config.toml
dataset = "small charts drawn from random numbers"
horizontal_flip = false
encoder_head_dim = 16
encoder_qk_norm = false
encoder_inner_norm = false
encoder_drop_path = 0.15
encoder_widths = [64, 128, 256]
decoder_width = 128
decoder_layers = 6
decoder_norm = "layernorm"
decoder_bias = "all"
decoder_qk_norm = true
residual_init = "scaled_by_depth"
orthogonalizer = "newton_schulz_5"
Rows from block 4 of the image encoder of a small image captioner, named by matrix and row number. Rows with one number belong to one neuron. Each number is 128 + 24 x the weight over its row's rms, rounded and kept within 0 to 255. All counts start at 0. After the name is the row's rms in percent of the matrix's.
Before each neuron's rows are labels from the 100 images, of 14848, where the neuron reaches its highest value: "lies over" is the class under the peak. Only what is clearly more common there than usual is listed. The data: small charts drawn from random numbers.
# fc1: MLP up (encoder.blocks.4.mlp.fc1.weight, 256x128), inputs 0-63
# fc2: MLP down (encoder.blocks.4.mlp.fc2.weight, 128x256, transposed), outputs 0-63

lies over: data marks
fc1.141 144 [133 111 110 128 135 104 148 137 128 131  92 145 148 131 112 113 131 147 156 122  67 162 141 119  67 145 121 143 125 139 108 115 118 112 116 132  99  64 160 124 134 114 111  90  81 103 130 148 159 129 116 143 113  63 119 123 123 139 121 106  87 106  98 130]
fc2.141 130 [168 150 138 102 128 144 107 154 186 162 131 138 108 113 140 115  86 114  86  91 116 115  74 177 115  95 156 134 150 112 124 106 103 121 160 115 137  83 103 121  86 105  87 124 131 134 165 137 136 130 172 155 103 119 154 111 115 127 125 116 149  96 120 134]

lies over: data marks
fc1.106 109 [173 100 105 130 150 124  82 153 121 101 125 154 148 154 110 112 148 147 151 101 132 132 153 121 135 145 117 128 101 127  93 117 120 127 139 158 136 107 100  94  90 118  98  50 117 155 103 101 132  85 107 106 175 132 146 137 170 148 125 125 105 106 117 126]
fc2.106 111 [126 163 176 137 121 155 165 144 144  84 120 138 145 129  84 123 151 112 109 141 144 139 148 155 127 136  91 135 101 134 145 129 157 136  86 130 146 101 161 133 139  99 174 113  67 150  98 147 124 147 122 161 129 153 121 132 152  98 109 114 172 129 183 139]

lies over: legend
fc1.122 038 [131 168 131 138 124 124 119 115  91  95 108 124 107  85 111 137 150  92  99 121  94 136 168 136 134 162 106 103 171 114 153 123 116 101 164 130 107 168 116 133  98 130 148 106 133  65 115 119 138 100  69  88  78 126 128 180 126 127 157 101 133 110  73 127]
fc2.122 042 [134 102 129 107 105 178  85 124 118 147  85 130 123 147 113 106 102  97 145  81 131 115 114 130  96  99 151 115 117 179  83 111 114 143  95 120 132 125 130 151 139 135 113 173 155 195 105 143 139 158 132 137 101 135 154 110  77  79 121 154 123 144  88 111]

lies over: data marks
fc1.212 091 [183 123 130 168 131 146 131 164  93 103 159 126 130 138 109 126 141 119 174 130 108  90 102 164 115 106 135 125  86 152 135 136 130 122 105  87  97 124 144 128 153 152 133 151 115  75 152 115 135 139 145 156 139  67 127 120 128 142 110 120 182 136 133 114]
fc2.212 090 [ 95 122 131 123 133  84  92 139 149 156 119 127 121 138 123 175 113 140  98 109 103 160 102 140 180 159 155 141 113 155 106  99 157  76 157 183 109 159 138 170  64 126 123 141 168 123 133 146 111 124 135 146 140 140 121 147 119 121 142 131 156 110 112 116]

lies over: legend
fc1.93 101 [133 105 128 147 144 120 120 104 127 153 101 111 100  92 100 170 128 114 125 118 154  79 133 138 133 121 138 144  78 173 165 146 145 136  70 123 133 127 161 132 121 126 136 145  92 146 114 117 114  94 122 157 143 139 135 144  94 167  77  97 108 129 119 133]
fc2.93 105 [166  87 122 111 120 111 145 114 153 139 143 112 130 119 125 121 101 129 128 110 112 149 161  85 104  98 108 133 116 147  96  84 138 119 150 151 107 128 118 170 151 116 133 136 168  93  96  84 131 107 139 134 142 125 113 134 145 115 110 120 135 115 141  84]

lies over: legend
fc1.121 060 [171 103 131 106 142 147 128 119 123 105 114 132 133 152 112 112  87 134 102 144 141 126 157 101 150 141 153 132 137  73 147 157 124 140 159 144 129 122 118 121  89 128 116 129 179 100  83 122 166 133 134 144 150 124 140 100 118 101 146 175 126  93 102 161]
fc2.121 063 [127 139 122 113 147 115 177 128 134 163 135 110 159 111 113 160 182  56 180 116 118 106 157 102 160  94 136  83 127 162 141 107 136 135 127 136  97  98 170 145 139 110 109 123 153 153 107 109 110 138 138  96 132 117  93 121  92 123 117 158 108 136 129 127]

lies over: data marks
fc1.192 109 [120 102 126 108 131 142 137 174 131 130  86 143 157 164  99 128 108 114 103  85 130 137 115 105 125 105  90 132 145 122 145 114 142 122 161 124 109 108  87 101 107  99 125  97 102 133  96 141  91 107 166 136 137 136 145 105 117 139 123 149 174 124 139 104]
fc2.192 109 [149  85 135 112  94  63 109 162 132 134 134 115 140 131 165 136  92 112 144 126 164 128 129 186 141  98 152 114 150 127 118  89 139 137 168 114 146 103 132 149 124 135 124 126 137  88 122 166 164 171 139 123 117  98 105 175 131 177 177 128 161 147 157 113]

lies over: legend
fc1.13 093 [132 117 160 116 140 141 141 105 119  86  80 104 128 143 141 101 138 159  97 130 128 110 111 136 108 118 133 122 165 167 161 129 116 144 139 158 100  87 143 118 152 127 160 151 109 141  80 126 146 129 135  98 116 116 122 125 148  98 126  90 123 124 127 102]
fc2.13 092 [143 124  91  89 158 133 102 142 140 131 133 158 142 149 143 123 109 112 128 136 151 120 125 118 134 140 136 107 149 161 124 126 134 107  91  97 132 162 131 117 125 107 107 157 145 126 150 128 199 118 116 136 112 179 146  94 103 129 163 137 130 126 150 130]

lies over: data marks
fc1.33 096 [123 116 202  96 105 124 116 110 120 124 107 158 109 142  94 141 113 120  78 125 161 121 104 128 147 125 165 127 104 110 103 105 133 132 143 111 162 103 139 120 122  99 154 134 123  91 175 141 146 118  84 159 145 125 122 112  99 139 145 165 101 108 103 118]
fc2.33 104 [128 147 111 117 122 161  92 146 102 108 135 117 124 131 155 159 125 108 131 155 135 150 200 101 103 134  87 132  94 147 163 161 113 139 161 122 120 111 106 139 106 132 108 160 151 107 157 119  92 158 117 141  77 115 139 152 107 100 153 158 155 124 171 107]

lies over: data marks
fc1.34 124 [117 102 120 142 102 130 122 105 140 139 125 139 118  93  83  96 169 150 157 124 105 156 144 140 114 110 128 127 115 134 129 119 114 121 109 116  93  64 146 130 139  85 118 112 142 123  83 125 106 135  98 116 108  85 151 115 112 169 118 127 140 112 121 149]
fc2.34 115 [130 142  97 115 106 178 116 110 160  98 126 119 175 111 142 103 109 120 108 103 131 124  91 158 112 113 133 157 131 137 123 111  79 166 140 156 155 129 144 137 120 106 114 112 142 103 152 116 156 127 154 146 127  52 150 132 169 134 146 133 117 144 123 136]

lies over: data marks
fc1.250 091 [138 105 106 178 158 133 159 122 126  97 109  84 109 124 118 130 101 121 106 101 110 112 137 144 143  99 125 147 119 140 144 159  81 135 126 159 163 141  92 111 174  92 133 132 103 111 123 154 120 110 172  97 120 122 153 116 120  74 100 133 139  93 171 135]
fc2.250 080 [153 116 143 158 128 143 156 144 142 133 140 131 172 169  79  98 143 125  92 182 105 168 126 141 151 135 132 133 146  98 110 128 174 154 114 190 149 130 145 120 125 162 138 121 129  62 127 158 131  83  99 134  97 120 130 127 134 131 114 130 160 145 119 144]

lies over: data marks
fc1.241 089 [141 124 194 143 133 133 173 124  75 108 146 101 132 145 113 128 125 116 151  67 110 151 139 143 129 127 116  78 114 102 127  86 115  80  98 152 107 136 150 127 133 130 103 148 106 107 128 137 115 108 192  95 137 126 143 117  69 117 121 123 127 125 105 105]
fc2.241 089 [ 60 143 132 113 130 105 108 136 168 130 127 115 138 160 127 133  99 124 113 157 108 163 162 128 101 115 120 156 138 156 113 127  86 191 138  96 111 142 120 155 119 156 101 153  93 107 163 105 142 111 116 137 131 116  96  82 131 136 115 135 101 103 148 116]

lies over: data marks
fc1.167 096 [139 127 135  96 128 100 110 192 134 124  67  98 107 138 121 135 116  84  95 113 145 146 130  88 144 134  73 111 106 118 144 116 128 144 151 130 124 141 133 149 117  52 123  93 114 138 130 123  98  99 163 113  81 125 146 121 105 114 157 144 133 144 159 126]
fc2.167 091 [136 118 131 122 143  85 115 147 127 134  95 139 144 140 156 122 105 130 142 164 191 134 101 130 131 111 103  99 162 101  95 121 120 136 146  94 146 101 144 145 131 132 128 142 112 133  91 122 121 148 138 123 124 147 143 108  94 193 182 124 136 103 166 112]

lies over: data marks
fc1.70 056 [104 121  76 152 108  84 122 152 122 108 204 178  97 126 128 143 110  92  95 138 127 148 107 148 120 116  86 167  97 119 144 114 108 153 143 157 136 118 142 140 142 132 153 140 115 135 123 142 128 117 126 122 174 112 106  95 148 111 126 123  90 141 127 142]
fc2.70 062 [144 131 139 130 146 159 163  91 109 153 120 124 121 123 137 144 116 107 135 151 172  97 116 121  94 137 127 118 151 123 105 176 139 127 168 116 118 134 181  95 185 146 135 129 154 147 158 179 157  97 165  79  90 150 116 134 116 154 152 152 126 131  93 141]

lies over: data marks
fc1.95 146 [133 118 130 124 132 126 166 119 158 129 130 105 101 129 103 136 141 106 103 119 109 144 138 134 143 118 127 146  97 128 149 155  79  91 101 134 128 166 117 186 141 101 137 149 153 110 118 126 152 116 137 112 121 104 143  87 155  90 126 157 157 124 127 122]
fc2.95 136 [112 163 121 130  97 139 132 135 131 120 147 161 149 122 105 110 107 139 126 113 141 176 135 105 130 121 136 106 146 121 118 111 215 169 105 150 133 112 114 106 146 117 122 144 118 150 141 132 118 124 122 176 151 182 117 136 120 150 130 118 131 127 159 111]

lies over: data marks
fc1.245 122 [133  98 150 146 154 126 112 160 143 192 150 101 113 117 180 144 115  70 134 146 116 164 107 116 113 103 129 117 116 135 112 118 140  93 158 173  86 111 130 109 103 158 139 110 100 158 150 151  90 108 134 123 114 129 132 144 126 129 122 102 161 124 156  91]
fc2.245 117 [162 110 147 175 148 135 112 117 104 113 149 135 130 114  86 111 130 140 128 140 167 122 117 138 116 117 137 165 158 142 145 109 131 101 115 113 104 140 116 112 198 142  98 147 147 134 154  87 142 139 167 105 138 103 121 114 135 110 123 139 111 133 104 158]

lies over: data marks
fc1.60 089 [130 160 135 125 104  85 138 115  78 106  86 119  87 132 137 107 120 105 168 127 113 105 121 176 125 118 154  88  76 141 161 135 126 123  97 161  99 122 162 152  96 128 155 147 154 102 112 152 163 158 148 123 149 125 144 178 119 140  69 136 138 133 131 101]
fc2.60 087 [132 141 141 138 122 127 149 147 133 143 156 122 165 137 158 146 138 115 123 134 169 162 150 132 180 140 140 123 138 137  84 130 137 108 136 137 146 149  85 152 145  85 123 132  81 138 110 115 143  86 132 153 111 105 134  91 151 120 147  93 119 114 173 100]

lies over: legend
fc1.196 112 [103 134 116 112 105 120 131 162 122  98 134 111 137  78 116 151 131  99 117 120 150 113 112 109 155 138 105 137 146 120 116 178 113 123 122 127 161 113 111 119 118 128 152 188 177 142 146 117  92  73 139 115  91 138 146 131 138  92 130  76 126  50 128 153]
fc2.196 125 [132  89 122 115 134 108 140 128 113 193 135 134 163 105 140 161 106 124  91 188 103 114 100 119  70 134 124 100 141 121 164 137 100 156 116 161 171 164 125 147 158 110 108  87 124 119 144 126 126 109 172 136 174 129  94 147  90 132 109 139  69 164 116 115]

lies over: data marks
fc1.125 076 [123 151 141 132 116 119  96 129 134  96 137 113 113 101 151 139 132 100 122 155 107 132 141 158 114  81  94 117 104 126 110 138 112 150  99 141 152 109 113 114 109 125 151  84 137 134 154 117  85 148 109  74  94  97 114  93 108 131 136 153 130 166 144 124]
fc2.125 078 [120 120 115 130 124 156 104 103 107 187 140 128 150 139  90 154 130 123 133 125 129 154 146 140 122 120 138 152 100 119 102  97 134 164 144 147 112 135  78 118 153 106 151 125  92 123 167 110 127 100 122 158 144 146 134 151  85 144 129 122 130 144 131 191]

lies over: legend
fc1.36 124 [128 102 134  91 152  92 126 129 122 113 113 111 153 154 172 110  84 123 138  98 106 147 103 155 102 124 108 136 140 131 148 132 137 151 108 206 132 102 109  99 132 140  50 133 115 110 167 162 124 138 106 185 123 122 101 113 124 116  99 135 132 165 116 135]
fc2.36 136 [146 139  92 113 140 139 151 135  90 118 150 151 102 104 144 180 151 132 122 127  86 116 129 110 131 149 136 134 129 125 115 137 133 106 171  95 134 111 111 105 146 124 141 114 161 149 182 128 152 124 110 158 149 128 100 129  68 125 121 135 122 145 139 137]

lies over: legend
fc1.168 049 [ 98 153 119 110 155 136 108 101 104 112 147 105 144 149 119 117 138 147  92 111 186  97 189  76 143 161 152 130 103 117 169 131 154  97 119 151 102  94 156 109 113 105 147 148 102  92  91 102 131 112 115 146 119 126 149 124  86 118 137 138 107 106  77 165]
fc2.168 050 [114 111 103  94 119 145 174 151 150 166 141 150 162 141 148 137  89 138 127 168 125 116 141 105 143 144 133 141 103 123 151 145 126 112 179 168  96 159 146 115  99 146 145 117 150  91 140 142 130 133 176 173  95 122 128 121  92 165 107 138 161 147 122 150]